config.yaml
train_examples: 72500
horizontal_flip: false
channel_attention: "se"
depths: [2, 5, 5]
init: "torch_default"
residual_init: "none"
optimizer: "adamw"
lr: 0.0049
beta1: 0.8
beta2: 0.999
warmup_steps: 280
Rows from block 9, named by matrix and row number. Rows with one number belong to one channel. Each number is 128 + 32 x the weight over its row's rms, rounded and kept within 0 to 255. All counts start at 0. Numbers have three digits each. After the name is the row's rms in percent of the matrix's.
# convs1: grouped (12 groups) 3x3 conv (model.blocks.9.convs.1.weight, 192x16x3x3), inputs within the group 0-5, a 3x3 kernel for each
# convs2: expand pointwise conv (model.blocks.9.convs.2.weight, 192x192x1x1, transposed), outputs 0-63
convs1.49 113:097110132113119138121121147077085056149154148114106123127133141109117123101097099180181172113086108131121125134157149108113143095090096080102105098121113068107114
convs2.49 085:137065146179159091101133122155141114121128105200135124150115108101143087188231127143100112158153163019182054214125137104075109094097107184121140151109119152057118101171157141104099126143111163
convs1.50 109:159156155125113119107094110067106084092073069062074070126118146159129140150126127119079113149116129162134156105104097102139164130146164075092102117111113116122124
convs2.50 078:148057093108142115140108089129109127047119133180157133108178174101151141170171140143064144098093135055103094146083123139142102105101095169088081131060102158105112106102138103105117130106122163
convs1.51 089:150141122127137126114126122134126126109087103156148134139143116138152129128150129120108089132129112126121118103121111131133119132145134166131142170139143183168165
convs2.51 057:123123117084152119147128089102168146105146120158112151102146145094159153188225117136126135116106105255136083211135120115239148161139072183141128173111118169119165099116127094105127132112098126
convs1.52 121:148136115115118116114115127044096059074119088065110089199169197176149173169167196137115107147115095163129141093124118109117119143136129090114103105124112066091086
convs2.52 104:115113127085130152112134119127107120111131154180113168129111120101157175174076136121092136152147097104107147091115095136152117102124083198136122125067131139133124173159118158115103135166156103
convs1.53 078:128129126129138136117110121151160129124121101146131123103112093094082062110070062132123136133135134144149145140152152139145146130140139131142140133144151124119119
convs2.53 074:144066150112121154137116120087116130123122112198121130136143120127119084249138114139119114190123124058104113137122082116135135162137182203119142134121128149122118129190115159103120135236135130
convs1.54 110:128141172119110141119105125097079115138101097077060098086086141151123135137080088142141117143120112148106119167130086127133137131106126083107118089093095082095092
convs2.54 073:131061082108158109144109122157131119092127119181148084128156152113141086152153124136081135113105142000140074149084126128113117078089137139094116164087113138026120021132161129117108133127129168
convs1.55 124:148135124105116121115118146048113069103126102166148155178173192126126129107102097128124104191192175126115118074138142130148150163135123118143129127126107065052058
convs2.55 153:136159140113123134123114121112099134095104115203115122111122153125142139232085116145094116159156114094109025127137112131112121102145157226135157126102151117121131182176120193109092127161148120
convs1.56 087:141142138134125124114101113059105078082121089068091089135123130163125128144108130130110128151118118169135133088104140087103168119116160118127126113118119086085097
convs2.56 088:145090101110130120157114103114116128098106130200137163103168179119154150148181132146069140101116125035120074189103138135167116080093061184116103141084106148047124052097130118117110139100135151
convs1.57 111:154149142140155146129152140118133166089083120141132153013081147058128158101127147113095101134145132114124131119106103138127120135115127124122123150148147177154135
convs2.57 094:126114100141125115124110099119109131071124132248131160125119137127126112255230121172126119108107103159141061255116074123131133165136136200140097134116127098134136166182125122118123126171155134
convs1.58 104:125144132109126126096095117045044059094111107130118126110130123088099095108121098131115140164148139146139134086096124113121150111128136123117129140139141120132147
convs2.58 089:168070098106135103149136126107118126091129110207114127127157143114116067236211128145101100146117142082120076242115105120160131119117171193127109144114118135086130068153142139116128144182118122
convs1.59 116:103122140129137149137141133130114108153156166076104104128115112164137140165149154163170176079071071160150131137149149111128137105124119098123129134151143109141128
convs2.59 136:127075127119138072123126119128104119121141092219117104138125101101100075226162128124149120150130127080118042164140130119084122120124165188122145130136131116117116115196133160125104127148133104
convs1.60 124:136140142137139137106115129144142146074115141120115129096096087066071129100120178138138133158130077182158138168165137135123121144144086117128124107133141112133120
convs2.60 108:132074122131138112138105111108099128121134128227124171132150126121133128255204147142146134131118129060121065185101105116141122162138129208102138155137119123158110091169118149128128143205140137
convs1.61 119:104128144120132148133143143114113113159160162074095098126114107135113131157147160174164154090080084157154135149149142114126129087101110102119117141153142125163144
convs2.61 133:128072122149137071125114121122105111121128101224129111142132087104112087232160127127147126143123145079115047164138139122074124125123158178116158128147127115119111108201124157132101132146135120
convs1.62 097:127139147139148147138147147175146151120110134125119126093076074091078072114107106105109127118108117142149147134124123116116116154140132116123104131139135131130135
convs2.62 073:104099147104145099111109053139119132084122151219107149106101117103143157173255117142092171165188095133123086255086164114170123083126111160119115135118101161128112115135156139123102112065154131
convs1.63 101:092099122104109161134125137202116167203118221165118173128137132098122102098132107146150143085128111085140138198126100201110073166126075121109140100076128132102143
convs2.63 118:087254154115111138116134044115106128065131123112132128109103124106114116100151126099085096171177109200082090135085184145106109109151062098097186109079125106100125142161113161127132113056115116
convs1.64 115:111109023134133082161088072145133114159149097116112083096119122110143135111133126124144055112140115124096096146136124146139111126110106043096131049134143064125133
convs2.64 095:114068107220126076142151163143156156117206151147123147154164118138140149103134160109133149093099136118135099133142190131164145112106111126151100092149139168141191142088132100174131169059156130
convs1.65 103:156135126123134118088108081144134123141141140197183171143124100124149114113117093143116112159171135150155122132126110127129118158155143168148130064091065031030042
convs2.65 087:110157148153094134125118105107166118089138152094147173131139141135114132034109121117113158095136129221075132137122174149065154114147113115117119086128136196137162125101106135149118098063111142
convs1.66 095:091098131087111147088122182122131153111118161124119154106110077140165163121134145069096119085098125105106144124130141104118151109125147000097105072110116112120111
convs2.66 092:081132135156141105131136142141123153091131127114134116107142068135126106106140162127122121113117146242133117124154206122090136143134077079147124129123143124121132160126130102183126155052148135
convs1.67 060:129126102116116064062076113151143140125127111069079080112083076114117105164172159115110093114117074065094109151140134119121096088096089096073077007047050048108100
convs2.67 041:107085132185132118213135147131138182105150133166110118126205149200132139147149165132141113106127183149137157115138174128124183124117138126148113110135144139127157164102123121145130163098153123
convs1.68 093:123168120078136075090144110139164152134141147171186177128113104130153136070076076120138109125161125106144126130163150112115106129149136172165135106133094004005025
convs2.68 080:087141110114085186149125121063143136094112139091142122112153134126129106049092111118152133134086127251129145114114186133057128126156120113118095106127117164145136092088061119134119094047110135
convs1.69 069:089133109121139144152154154123148148136147135120124109089075095118103118108143137102146114105122121126129121140164170148160142132131118000005000107055008101074084
convs2.69 046:066094110120142175135105092136083143110109126132118054119157112148118092140089142137185093129125107165102175111107143130156131151112158118107120172142119086122148125090142116134129169141115126
convs1.70 084:103099058133106120220184146112134114138156116162167144115113156121095115117095112114108074113087103172130109105120120135160131135141146079109166138097161167094166
convs2.70 093:118086114205132114136116140128110128143128127144138111159152136121121143111125138106132118100073138199114119136115226142099130131090139086116070134123134140126099149024128104145113154061120128
convs1.71 086:117116059053108112098113185128129130105130126108137159143120088144141125125123121138108077080134087096102141141127112108120110108126150109077034125121071133124091
convs2.71 061:116096131216126084139133095137146156111164129146127115126154112146138131144144162136131110093096193156140105103120167129076142135121111129130142105127139156134142164125124121164122168086138138
convs1.72 100:137145127114105108138110128157161167117122119063056059105092072150139133143152144129146119079103073095080101164171173122132126075077072142128069090072057110131120
convs2.72 076:135061116145149107180119142147090186154155147104127088137186125189088108091131168105112103119123125074153114087130153128219153137078141092116111119158132095117120107117148113153162185098153130
convs1.73 099:175187230193143177198140181137160165139139156137152143127129120144129099133128088167186211198154174183124149133141142116108120113112126168133110149097092141106089
convs2.73 116:123103128212124098126147147126138110155122123142139129139117127121117103138118119117101094097085189197154129120133231135058121121114083109138118118104145152089145154072133130160110117068109125
convs1.74 089:102114117091075065103115092140151143140146126147139139122110102096139101056093078112122122102117095087103093155166147130144117145137134166172157108155117025041047
convs2.74 074:121061126172085165133121117029116141101090134137142108110175139116146128098110118136158130125111168179113155136119160131094113111142143125123097120123122174140134103066097112093120109090138150
convs1.75 111:059096132084118151119141176114114139100120162094111157160118095150122095151123096110128120109110108132119128127118132115131156113124156133119031154146056168124032
convs2.75 087:109102120214181082132128097195165138116185120138127146113151104127124144133150148137141137082071165178131099117125200128070134154140110124119145127150133172160155201116159128206121158088131125
convs1.76 076:131135134137140142087108182111139152104127150129147176107072072100105114070066082139128122132137120123118128122149155103120141102141163192175176136094030109019000
convs2.76 066:053143176127152193145125116148112134151092139104122122130146066109167142060108114127139120212167089255136135099121128100086128123110062089118139155126118118102157109082159133097109104083118138
convs1.77 107:160110074171121096189114089139134086170154087160167088083124165100105130109110110160105079164102118176087106146147095161155108131107098081118184082109176088107147
convs2.77 114:115082133243144115128114115157111134130146138179132153154112131118116168121147134115125139131127140172138089153089221132109131128105088097117134130125124138149169140049145120146117143055141137
convs1.78 103:086097160093105167081118175137129155122127165127143166111088079139118112127110101063082170095095171096127159134129145110125157118132162129130124149124101137112075
convs2.78 107:104123128168128106115140141126132120111138113120138121123118087102122117109131119127125125094102155241117126119168211127075121154143084081152111131112145130132147171106120121171119126053132129
convs1.79 108:118148132101120103088103083155147120136131129156159138161123144201159172165110136130133146157154166152144139145153114107132120141138128170115195255191255250178233
convs2.79 146:108110153125155216126139142151079130152107122104100102135124073121129123097089130129145080142159120150147181105137131073122125188117123106136134190129093091118182107078143156114099132107085122
convs1.80 088:141096128255242255214206204111110088145123111155137131082090081142139137154152161110128091131118102139108142108099105146128126136140140129141141101130118095109089
convs2.80 079:111110130109147117164116129145105118132124222118122143122120095219105133111150130105117121135135099087122095135122127117126172131059094111108107124190133110111117123105139123211145128129255135
convs1.81 135:130107116142112147148122132175112135168119139169117115152155083128159089156132073148137113143123061171129041049099171072093193125110137105130139108120138095118146
convs2.81 157:124092106179153113121131133214193123127255139121124213134123127129140149130129125132123162079081140125132126121132160139129125129161110128130086124142125196144190110112155074181137128139124112
convs1.82 092:102107122120132111122151122039081120091085071059068018106112186112119180071110169098098171111057147063060145173131083150121100143133137124105111113117131161146151
convs2.82 070:108092114156141099157119144160163153140208117108119220137136128106127141140142118099086124087119115142103162143122161137176142131098094122118050101115110175144171169039125102154117121149087125
convs1.83 102:092112130137127116135142128002113152064092125081051088081076138109092159092111168049119173125067201089076222142123072156141084136131111125128127125119121130119111
convs2.83 086:101099096140139095159128138161173148150232122104129211138128107131131120138139111117088132079108094129111151153131151130158154131132116115126086119141123196130201112089131095186115112145098138
convs1.84 122:088112137120149135112145115124148118109153104074138103074128190105134171101157178109116171075111153031116174146125050136116091137114123144141091142141130154115120
convs2.84 123:125085157172195140118133139252131140159156133133109215136132091096160195131125129145121170110148109130140141136129151115149127150096094130128089133130107172184167138055198115120086132131129131
convs1.85 084:094084100166157147137135122093109139086127150104148174105111105124131127137152160116143120111140137120145174151116058174123073139123088132150138116139123095097082
convs2.85 059:056099143138191118124147140233142165118211158123126176110115029135138102137132128128090118116127093110119111122141150118109135146072150111123121122176129196121176099087207134174137125143160142
convs1.86 112:099071095187187210152157169115117078154130051142117088126098080149127114169160164116127104142117112143131143110094048135134126120129119082127147083109139067096095
convs2.86 116:089126156135156128153137123162119121126087213134134124130150081237139132134124137112099089158174140137130109112127131118086160126065120132124123126183129109125124103118167184187137133145235148
convs1.87 113:115126095146142110120116120121132086153144058137088045159122093164124118161158159105094081135107140145155174111101053140147084119126074112145154105148118095116126
convs2.87 116:095143193178164103132148103165128136130070090109129061163106061152154075132119125146113075172169184175081104100144119116106152134053146114147123120134103084106106092122180199118125135125089136
convs1.88 127:088121148118140117122146137069145139098113114083096087071110196098126178079139173085109170101068174042070186164127048147119072114113112140129115138133130141124100
convs2.88 122:108094131174170129114128127201170125153192134123109237134100065114153157135122116143099144093132113136136147145131158115120143160122118120122109122149121193165206137078166112175081110143116143
convs1.89 096:137128131121130144099113140076116173047088149056088139122132111113107064114090062126145153122079125117059129091072100144103111144095142114105107115112119105118121
convs2.89 088:090126132072138144100131129106095123136085085119137046107083072123122115182157115138207112110130095096148175209108136128111103136147131124146127188118133125135188029103143107091086126173089141
convs1.90 103:126118152102111158088105129168112089140103095161116088090113109111157136037127138110092079108129118083109133078136181086107136067099094101096111126124120116097105
convs2.90 107:115169115118094116105143134048179125167166136107124079126105132155112064142144125128094149083100177208130160107132163146038132100162110121138119117107147182044157011137097091151124113150125115
convs1.91 091:097091100111097086127138125131105109151122098165146122078086116086128162107124138123090129148161164165186149128190129091150080051099069154165141134142128124127130
convs2.91 091:112127125107088120100139152056130119142063071139134072133123116087097067149150131100118146114140113155154153167144120142087121110103092142169144177101117088050124054118097111076090131128103125
convs1.92 113:133111106128125147102120157090069073180147135156141161127135153107141159119121071046089143132100116180130103071111131077084155162123143117114134103126121092120146
convs2.92 092:119110097132121073133118134133165135147189120090131060148113107131166147125161109122184173031080107142129141168129192151119124111168146109102115126159138167144179107080130088164120120130126108
convs1.93 093:119104108159120149144119129110104117152131145170121113143136076158144062199188120109143101135130055173151068031077177090099201084105131132134139137140145115122126
convs2.93 076:130120135168222112124115113234194106119221144135118212123113135116107120143130127160103112113103131160111124098118178118151142159147158126115112130153116201153160161140198116185146118140121136
convs1.94 057:118117112150146136135137129114124121131128122147125097079066094095091112125113126057054097105093131147128140148129085122122061062075040153167149110137125086107085
convs2.94 051:060133134162113124115130172112155093175087126131138102109103063144111065123134156122091110149130209178154137125119105137000178122092124119134097147123116084111134125115123144113099133120168136
convs1.95 115:097078108137115171131116132117098124159132154176127128126130101140131080143128065097126109122119085169114059056102158077107195105118139110098106134120090109098102
convs2.95 088:117134121170162111130120132203193135136252132124127192131102098128117116130132128135090111083091129178136104115122175123110130125191119122119112123141130189114175110147160080182141129144124134
convs1.96 138:125121139100081077085087103137118136141134137107142169128143167110101113085100117103091099130105112167126132139135132097109101132130149083081072088122135133156174
convs2.96 152:124098114209115092136116120112225133129132114088128086127137125116106072129114126118125093106101255131125125117118144131152133123108108129121082121137124209096130115108123109141127123157085119
convs1.97 103:116098100134124112170137102118149160103131162103124137121102117106117122146131118157091045166126069164138089140167178124144146117123125137135155150153160138127133
convs2.97 118:116128113099123141144134147100068147125080103125113054132152127127141067133143129123129123116139103133148139156142110113082139130131121121149150205155124071068118000131108143094105132081121126
convs1.98 111:123156133145149117107125100126192126140176131134131099132171124130186113115138070099127159097124140085130137133102104127093111120103116087139143116151152106114136
convs2.98 138:122114119137137138114129131145094121126036118114131138130121121140130174110125131118215137120113118137139106102145088132109112131105139117133072101146117084200049200084137118049101130112127126
convs1.99 126:198181125170185177180189200153152132143147134109105107151135088147167166154159177153136111176152144140140146150141108139148090131138124161163162149175161112131138
convs2.99 104:146120137167138187109132127113160125092122115121122093134151121102116046126120106149091075110119231172150154147137146121120130135124122117130088178124124179087167084091123130147125096142085130
convs1.100 150:099105122094099138113114107120137117136140119108125134072075118091078129116110112145130146157152195150148173145150148133171141110131130089127080093134140078151168
convs2.100 138:149099120154159097120134110177233113119186097108131167121069125130089053135122121121106098075067191107136123097122131128152134087156140102116081119147123224120165195130177074142135118193063137
convs1.101 094:130116121093107084090122103144141094090129119179211226130119097074094092111129148107116108120115094160147132144144148102127108102126114126120115099149139120150144
convs2.101 101:126150108145158207120174122158103159129158115050124099113135099156122118055049147127150092134136118188142198050162112119114132210121129074158098157130120101135166141104131129133124134127103135
convs1.102 111:108105120078077091073094100112113124115121142109123153108129154071090111081096102133116113154120121175129122113123128112110130131124142089106123137158169156162176
convs2.102 100:116082119200127108124125122130204126127121114116132115120118119116111085138131128110120104105096255133125127140128154133150127122077089134123069130124122214091151110070142100142129126154097111
convs1.103 079:115071039131101068222194142142141155141119107176159148136111072136113079201173133121104106138114116120134125141140128142141130144147148132141162141138169149154177
convs2.103 062:154164094134122073118103113132165092102097109114117116124120138113123083131121115143133127059087146190114120039103059125116143138139116118102121116111166136071099091125111075132128106118107121
convs1.104 111:111109122082080096081095107109115129114123147108123154114137158074094115087103110137119117158120125172129126110119126111107127128121138086105121135159167156163173
convs2.104 104:117087117199124104124127122126205124128123113116132113119115120119111080138128127111119103103093255134125126134127156134148127122080089133122076128123126216087153112078141103144131126153099112
convs1.105 084:078070118119121109147134091116144213103136168073095098120120176114145158139135110120092105145081086160128089142146149127142141094111132109122222109131187106123159
convs2.105 064:127156081134146084180118132123115181089072090106128096119181172144147095114161123126116124103126087166122086117121080129090153122133110098129139141149148089066091042132111101120116133056116145
convs1.106 111:116112121087082095080095103112115129118123146108125154120139156079092112084101107134117115157122125176129123113120124112107126128122143086104118131159165153163175
convs2.106 105:118087117197123107124127124127208125127124113113131112120116122119111080137126127111119104107096255132125126136128156134149129123081093133124078128127124218087148109082140104142129126154098113
convs1.107 117:113141117137145095115117100127177116151169121151141115121154106129172084121130061101136158094124142078127138137105097137115105133109122074129124130150145122132144
convs2.107 109:123114123137142150115125122148090129118049130111126142122128110134135194113127127119226134122121110140135115120138092128120116130103128115134081112149114090217065210075140108050093128118127126
convs1.108 107:108109120087081091082096106112111127121122143109119150110134154079095112085101108134115111158121121178131122112121127115111127127124142090107122136160168158161174
convs2.108 098:117086122200129111123125121133201124126118114116132117121113119119111081140134126111118102108100255134126126140128155132148126123079088134122074133123123210089155105069143101143130127153098111
convs1.109 095:187168157119109138105084100161159139110109117113102113175149141133104140131105129108149154106138143123136140160148136124130117104110098170139115118101089097113118
convs2.109 084:132077110155145089140134145141123171146132086084122075128139132122104031135134126118079035120117198094169116134129137124140137130107128101131094136122114125074176075130139119119130124157068126
convs1.110 088:159167157134129108113095087112150150071137121052094097111129142118131132117118111143123086149111068160131071133146154119134129099112119152169168114153150082112140
convs2.110 091:148105107118120095163142136102068164116113112119119090136157158149130073130138156134116079110136132119142121180143131123172147156112141117152108166158124088103121047122109127134137164096114124
convs1.111 108:128096151112097163129120163086105148093139180140140175130121151103116178128132159112104120118098115118108137138128147129119137135106126107097125152146129181133157
convs2.111 088:116145117189140150124110108134223170140132125093123103099133109120108098114125138124154114120138255128137149118113116121096155142130124091105134155120132192129210091107141086110109123182098130
convs1.112 076:117118123115113111118118119156105072126108079059070083142130138124133115130137134137104091117110091066079094138125119120111110083084093115116119112112114109112112
convs2.112 081:091099118125113090185155146119104099198109113108124111162208121041159116105115107133095131118129111094155112107161118140073100109085107088159070112105108108112095140123109078105095098133098121
convs1.113 145:112119127115123128120126122170129176221144232112153133117122127110120118114127116138112131173136178105157126130123122128136136110138122127121113113119119150145154
convs2.113 126:118109125125118124122215221119114129220114124121112118211122111127217125122129127134122124115115128120206124128225125122114127119097121129227097121124118119114116118118119107118116130122120123
convs1.114 098:132126117133126121134131134037095039088128089078053068141139127135137124122117122070115064120152097097067092111111110116111111113102108128140138138145146124126123
convs2.114 153:123109113137126111136224206138109133201116129113129128203134135131195128119099133125106104120117118124225107120223110134139061133109132102214110120120129116117123151133121112118141133150128127
convs1.115 119:125127113115126116125127124160124182136118236041111113129126116104119108099116118132115136121127185023096106118129125106131133102123116141130120127127127148141149
convs2.115 101:131103118124123119112196221130119125229110125123105114216120112135212116125130133138127110098086125136213131130217118121128122130091137135212100129127120121113107135117121100124121137135118117
convs1.116 056:118123123127143145127136143138138143142139128140106083108108123131135156146149159123113132135121117139113093127130138131122124146128104126126127137141137145147144
convs2.116 041:104152163062123114092118102113120187099129153169136134125083103174138100131120137141095123137135048173097103110120121116113138131132132165116120089135127136102112141154126146155137146131157131
convs1.117 071:107101097098093079102100103067083168085153132106097056129123139110097083086091098078107168077156121091046003076102106103104079111075061138138130137137129130127132
convs2.117 087:137126117133118119110196188136130095207115132128129124196126136165168116139102156132131119125126117134208112104197114136207122131129140122203121113129129124132122173154116124130138164155124130
convs1.118 069:109118122125127124125125124047107061083074082126070053135144138145161128149147139080125087118089098150079071149125117132102099119096083108114115111113114107108109
convs2.118 072:094098126131114084186179162130110113215104120109121119189199122068180111107109109122105114113119114097178106107177112138067090106087112083178075115111127116118093148129106087114099089136108122
convs1.119 084:098110116190225231170189195111116107116118115113114110117130148169219216180200205104125101144156151124142136134148134141143134136135132131135134140150142122126123
convs2.119 083:107112121108135103067108112131109214113124115130127118100106112120126122131131115108118106114129112121096117141106129133069140113085103122114078133125116129098111097111128105123088118126121122
convs1.120 051:105113125096099106111112112137116140127106133133119128110115169071092093108134133132133150130119138139123124135133145140125146151138150107114115101104107103106106
convs2.120 053:095133134121120109214126188135115083196124124135105118127194101000086125123135117103108141134118133143153099119120140133039112091115115148113120110118116074126103132116132140128089111121111097
convs1.121 084:110115123110117116119117117121119125140124123108122112145110105136140132146133128132146156134143156125150146139149157121126136124113117119117116117118116120118116
convs2.121 111:088095122110131101210121126122096104186122147142122172120207111073106157119128112114101158121130108095120109130124141137064100090105100134122086127120112125133126124110112081113103110108128122
convs1.122 080:117123120158176171154166169064102049085109088083058080113133146143167173160171176054073028080094062068043073096108119106122124108114123122122120140146138126131130
convs2.122 071:124110115122113108135202179122099183184132120121119133201145135106177113126103140112103106117117132121192122089199115135109096119084127113198058109110113127114108153137118101097138126136123109
convs1.123 079:119121125120125135116126139157127128137122145128103123108112139117129148126133143127105107125110119119098109138133131148148146164148152124124127134134135144143141
convs2.123 082:086133121066119111255123133108100150119131149157131154130202089113136151123127125120099147123120086159140095113120140125032126095112104156120121116127123107110113110139113121134114126127163126
convs1.124 069:125127112171187168144158159184141196114109158056046079133150145165180177160171172112073105091093121037037067117101109116121125102109110123118116138144137131134137
convs2.124 048:075106089133122111019162160139117174176127121128115146180080136144196128124101166078115101100109111129183123094164130132107101111055102112157020125104105134099094170126122079123116148152136105
convs1.125 073:122117123124115115125119125096091113092090115100109118134121147155148129158149145112110134103103128106117126129137143106107113093094099117116117115114114113113114
convs2.125 089:097101121117116082214132127120111110187108127118127113126226118052129118112116091126109131109123121095120113118127118142058117103090116102134072117108123106123091133116112083117088093126104116
convs1.126 081:114116112125129124122122123033097019082130090078057057129140125139155140140137141076134089118161111114079085125129134122119117110098105110114113118120116112113113
convs2.126 130:115112130133114105142220196128111129214117129115126138228139128115192123116097131121103116119124124109248114106217119132119076125106119107216101116117128128111123142140114103121130127133119125
convs1.127 066:119120118103103099108110113133144068133124108125116113124125124045070067074086084132153084101116094104112133153157129131130114107115121114115116105110110108111113
convs2.127 068:108100127135125099211120106131115072216131100117125101112201116069108073121107104136103122116125103083100140116121115147084139109108119095130089114110110141102122110140106093107105109128114119
convs1.128 090:116115118163122128162120117134126106114111121142125122081087082124118122142138153146145151159122122141125119095074073130135149162154149136078118202193230186193197
convs2.128 101:120119120122129128175132130122114112136117241117122113130112110199118109116120113101109116125132127120132140127136114127127167120078114117125119135198144131114119114117130123205140113135255128
convs1.129 131:102081153109101176127125156119107113148117133172112115163126021149111072173126076088083148094108172095130180143126079133105110164120099118102097124122146112122137
convs2.129 142:122131125140195114155116110216156139125230151127128249129134139119103126141130143145088121113103083161137121082115167132141145148152140126116098119140126172134134194130183100182137149121123129
convs1.130 115:135104108154118110113107087106140189093107149098092174104122098100116084107091120161127122176137123123121077094134144087115121117103158145103087156157119129120085
convs2.130 106:093133100136114096111135136124127111127150117133156106124106107096130119153125126127134107101116144122134093181136117136074121116173147119138142111121146136142254154141108093116069119150121143
convs1.131 095:103123133135140166143133170123136124118133129129148137068096121118123137149141154130140124126121125121124127082079095140146141149155144159113144238217255198206213
convs2.131 101:111119119121131115187117108136114114128127226116120131122097101210141137119099108091150137125120111101120091104118126126121173097063116112120120110192137141145110153116132122200137106130255126
convs1.132 127:145146030127154041107128098118128102096154117045145123067137196072130176059131170169128030158129076155126105088100168090109140041118141124110137132128123125138120
convs2.132 158:133134135164153104147140132178129141121183125126127255137129103106111172132122134125071111121150114144127111089143180138109137152098127126130125077127117152200143235113144145150085131124110139
convs1.133 129:130129155118108180120102168177118111168120135176104114176133068139122058135123054088109167091110193090112196178134091150109083157108060102099124127129152115116135
convs2.133 155:127126111156144114124131127201189121128255134118141223132128138130112123126124135123091154094083108150129129111124168165134125123169117128125101119130151192118164161129135088179143136129133111
convs1.134 123:135127160119113171102125189183120104167112120174103107155136071132126070140118057092105178083113204076125218175127081156112089156104053109108130125129147116119138
convs2.134 136:121121104157144110125133130208189122130255129115140236132126143130122128126128123120112168084070113147130129122126170155127126123165125130127099117133148202129164165121139087172136124133127108
convs1.135 095:136108087128090083155113104124116112130105115139096115124123137119128140122129140163134126220177160233208201118124105126129109108104094124096086151130110156150139
convs2.135 079:119096110225093081115121143099170124121091110107132138117155159060134113140114119100096121087118199173123171148125203144141120114081112126124087133111118199081097123061100106130111114146102107
convs1.136 126:148135039161133095134116104146124090132130108109120116175115086187134105243174122124130041143121080091084110132115122117120118149131100061051082124118108118116110
convs2.136 125:110113236128246150122139110206132146130143097133113086138131085076142087145137117159104093220201121144105136125132103101120130131072170122116137173128091142089095126144240186124110114139097148
convs1.137 121:100083047159155158152163224170122104109126139097126162118117151126108076151125070119144107144148146127140180096074081080082068126150141152147148142124132137114115
convs2.137 123:130087107130107132150126147066113122119078125145138109116138103112158183151169119099172172081040102128126154181125124142132129089069129143139064172136126142146120107040102079114121126132125117
convs1.138 114:086079110133112109157117054044115168115092145090042133094104061115102085139123121136122099154132092157144094055115122111110109114103127134108117150149155149159152
convs2.138 099:095102107100133105150116151125139128141204177121142141127153111162132123129145141110095135102118074101146136188130137133156138131133115120133093146158144157108240107112127105184143139113173145
convs1.139 103:140139038118129056112153119143123093147136094107125122142113158140131173183146145111120023125122067121142132159133153139137166117130147049054063086112101108117115
convs2.139 089:112084186137199160101136143177091120118120117147106139141115071089151131137139105156113110162179098146158133177138121093106125146096126138148120238115090109146137071099204175103103115129083130
convs1.140 120:116108125082112169121143150095085074066103119142138162119132119133131097150141114082056052086101129155181180131134101099133108120117118129116105081087085097104107
convs2.140 098:144085110115134068166138142131108160159123092100129082141170176068111077137139140123075071111122131125148088132130176138100151101099158083136094120089113134077124095145126122103114138136055132
convs1.141 114:120127158083107184087104177163101114177099122174112120153160155108128135076099072094108150083111177096118183173140150153105119139101066095090105118123135122128143
convs2.141 096:131118124101110144128133134081182120138226144133121155134121131129111087128124127129079153112101096145133131153133174146160121127231087143141085157129141195069194074125103081180131132127115099
convs1.142 106:091145135083144186103119194127129110089133125044135135074149203086145187092139167128128091131125138124109152071070150071093143063117136143126141133115123133139121
convs2.142 099:121121126157155127130130133170108129142091124131122199128124112109152255139120105112189129124130123139119122102140136140131129137089135128141100087141114132255123216069153123099087109134122120
convs1.143 093:132147138132090128158104115117120115121093108143116127109118117109132157131125142124132117136108121141120127111099115124106150166141148088040074206186199197205206
convs2.143 106:124118119114116125165128140096108122143111237141126107129120098196112106138157121118094114114128117101134145157128127127130168128088101144140111152199138123096129088127116122206138131129255132
convs1.144 127:195189173092173040177139089082078104172117175107105127119105125114095141094055091119134103138142153116111124118116098156114123126121140136119116144137130133134149
convs2.144 145:125100228112238208122132123180084127121108129127090120126123072117125107127136127194118121187187108094119112110126130058121123166129127120131151204122061116110124107119237179106104126122115126
convs1.145 080:119116106160110096188127123110109104124142139108108108108125113134139127131115109134112119123109106099118118147110093135110091099106097135085083120062082124094126
convs2.145 054:023156141162121110103111113141141149110146154090142113114107118125121107053084151095126148141140108160130082107119162134046132107111108058102147076155137160101168139131148124136101132016170137
convs1.146 110:085120141116128137147134174140126061144143095126114102087121115079102120055087113134095119140101113134116106151077127158102078141112078082087170063106159081087088
convs2.146 106:096149000152111081129105088136181170082150130102140110129116164116146106100127127105114148014096124255091133152103142162112137111117099110109100115131145131104144132103116039132123128100151133
convs1.147 103:173147074120137074162118046119134158144155159113118124150133163111134149088108128100125134128154142114126113114106129132140148105133140062081119144094160112137205
convs2.147 080:079145168153219141162094070225103140089127153156112185105149112112120207105121155138142111153167140138123150165067105106120129166157117138079160159135132118189140182143222133123097162116125123
convs1.148 098:163148106112118159077115131162181146140117090127131149150136145154137119154148124119109134101068119144128144114116131076048086141094114125151158093122089056016068
convs2.148 083:100070104129085140143116177056118150151090145134123101111194145095125134118128163107165150081110129130197122152110115133089135107119116131145078156136121172162120043062087088123105144070127126
convs1.149 143:238163080148063097159128134098083154119124163089107121104103163113116164124081127102102132110152145115143109131097122134134133136126116126125105155153123130122136
convs2.149 170:115087255117219209126127135175103119127126115130120135127120053097126132119120124183125129214192115062142102146131120035099126178145126122134167201118075124146132109114208184095092127124116131
convs1.150 107:160157151133145148099098087112068053128126081169162158100109124102132135148141114107087097092095108133113109096066060098083092160136117109078060096060069116131162
convs2.150 075:157098072124097101139145126105099166131188136127095122125150139126126147094130155111128147070094071076154096111142166136213133128119142121133067110150136113156159158103104083150136161050144095
convs1.151 105:077125106114161157120152155147134109137100085132110106097131123070102093083132131121122118122088084122078099125118129117091062137074086128128157078107108042058132
convs2.151 091:101131027154096084165125165099144167131152153139112123118168134112147127130127149131139162022054107218177077159126159149106157093138121131137067121162134183130165091087109053151109144084155112
convs1.152 115:119126158120102138101083144106075021116102052130118092076094117082103133086116144084128117096119096098102080127095080139080063144096054170118085165106080177128103
convs2.152 083:158122113179171109127123100208149134117239153137118172137156110137112139106113137118118140109099092130115116124115195129134139180104126118118084108148131132177156159088174114197124134072155129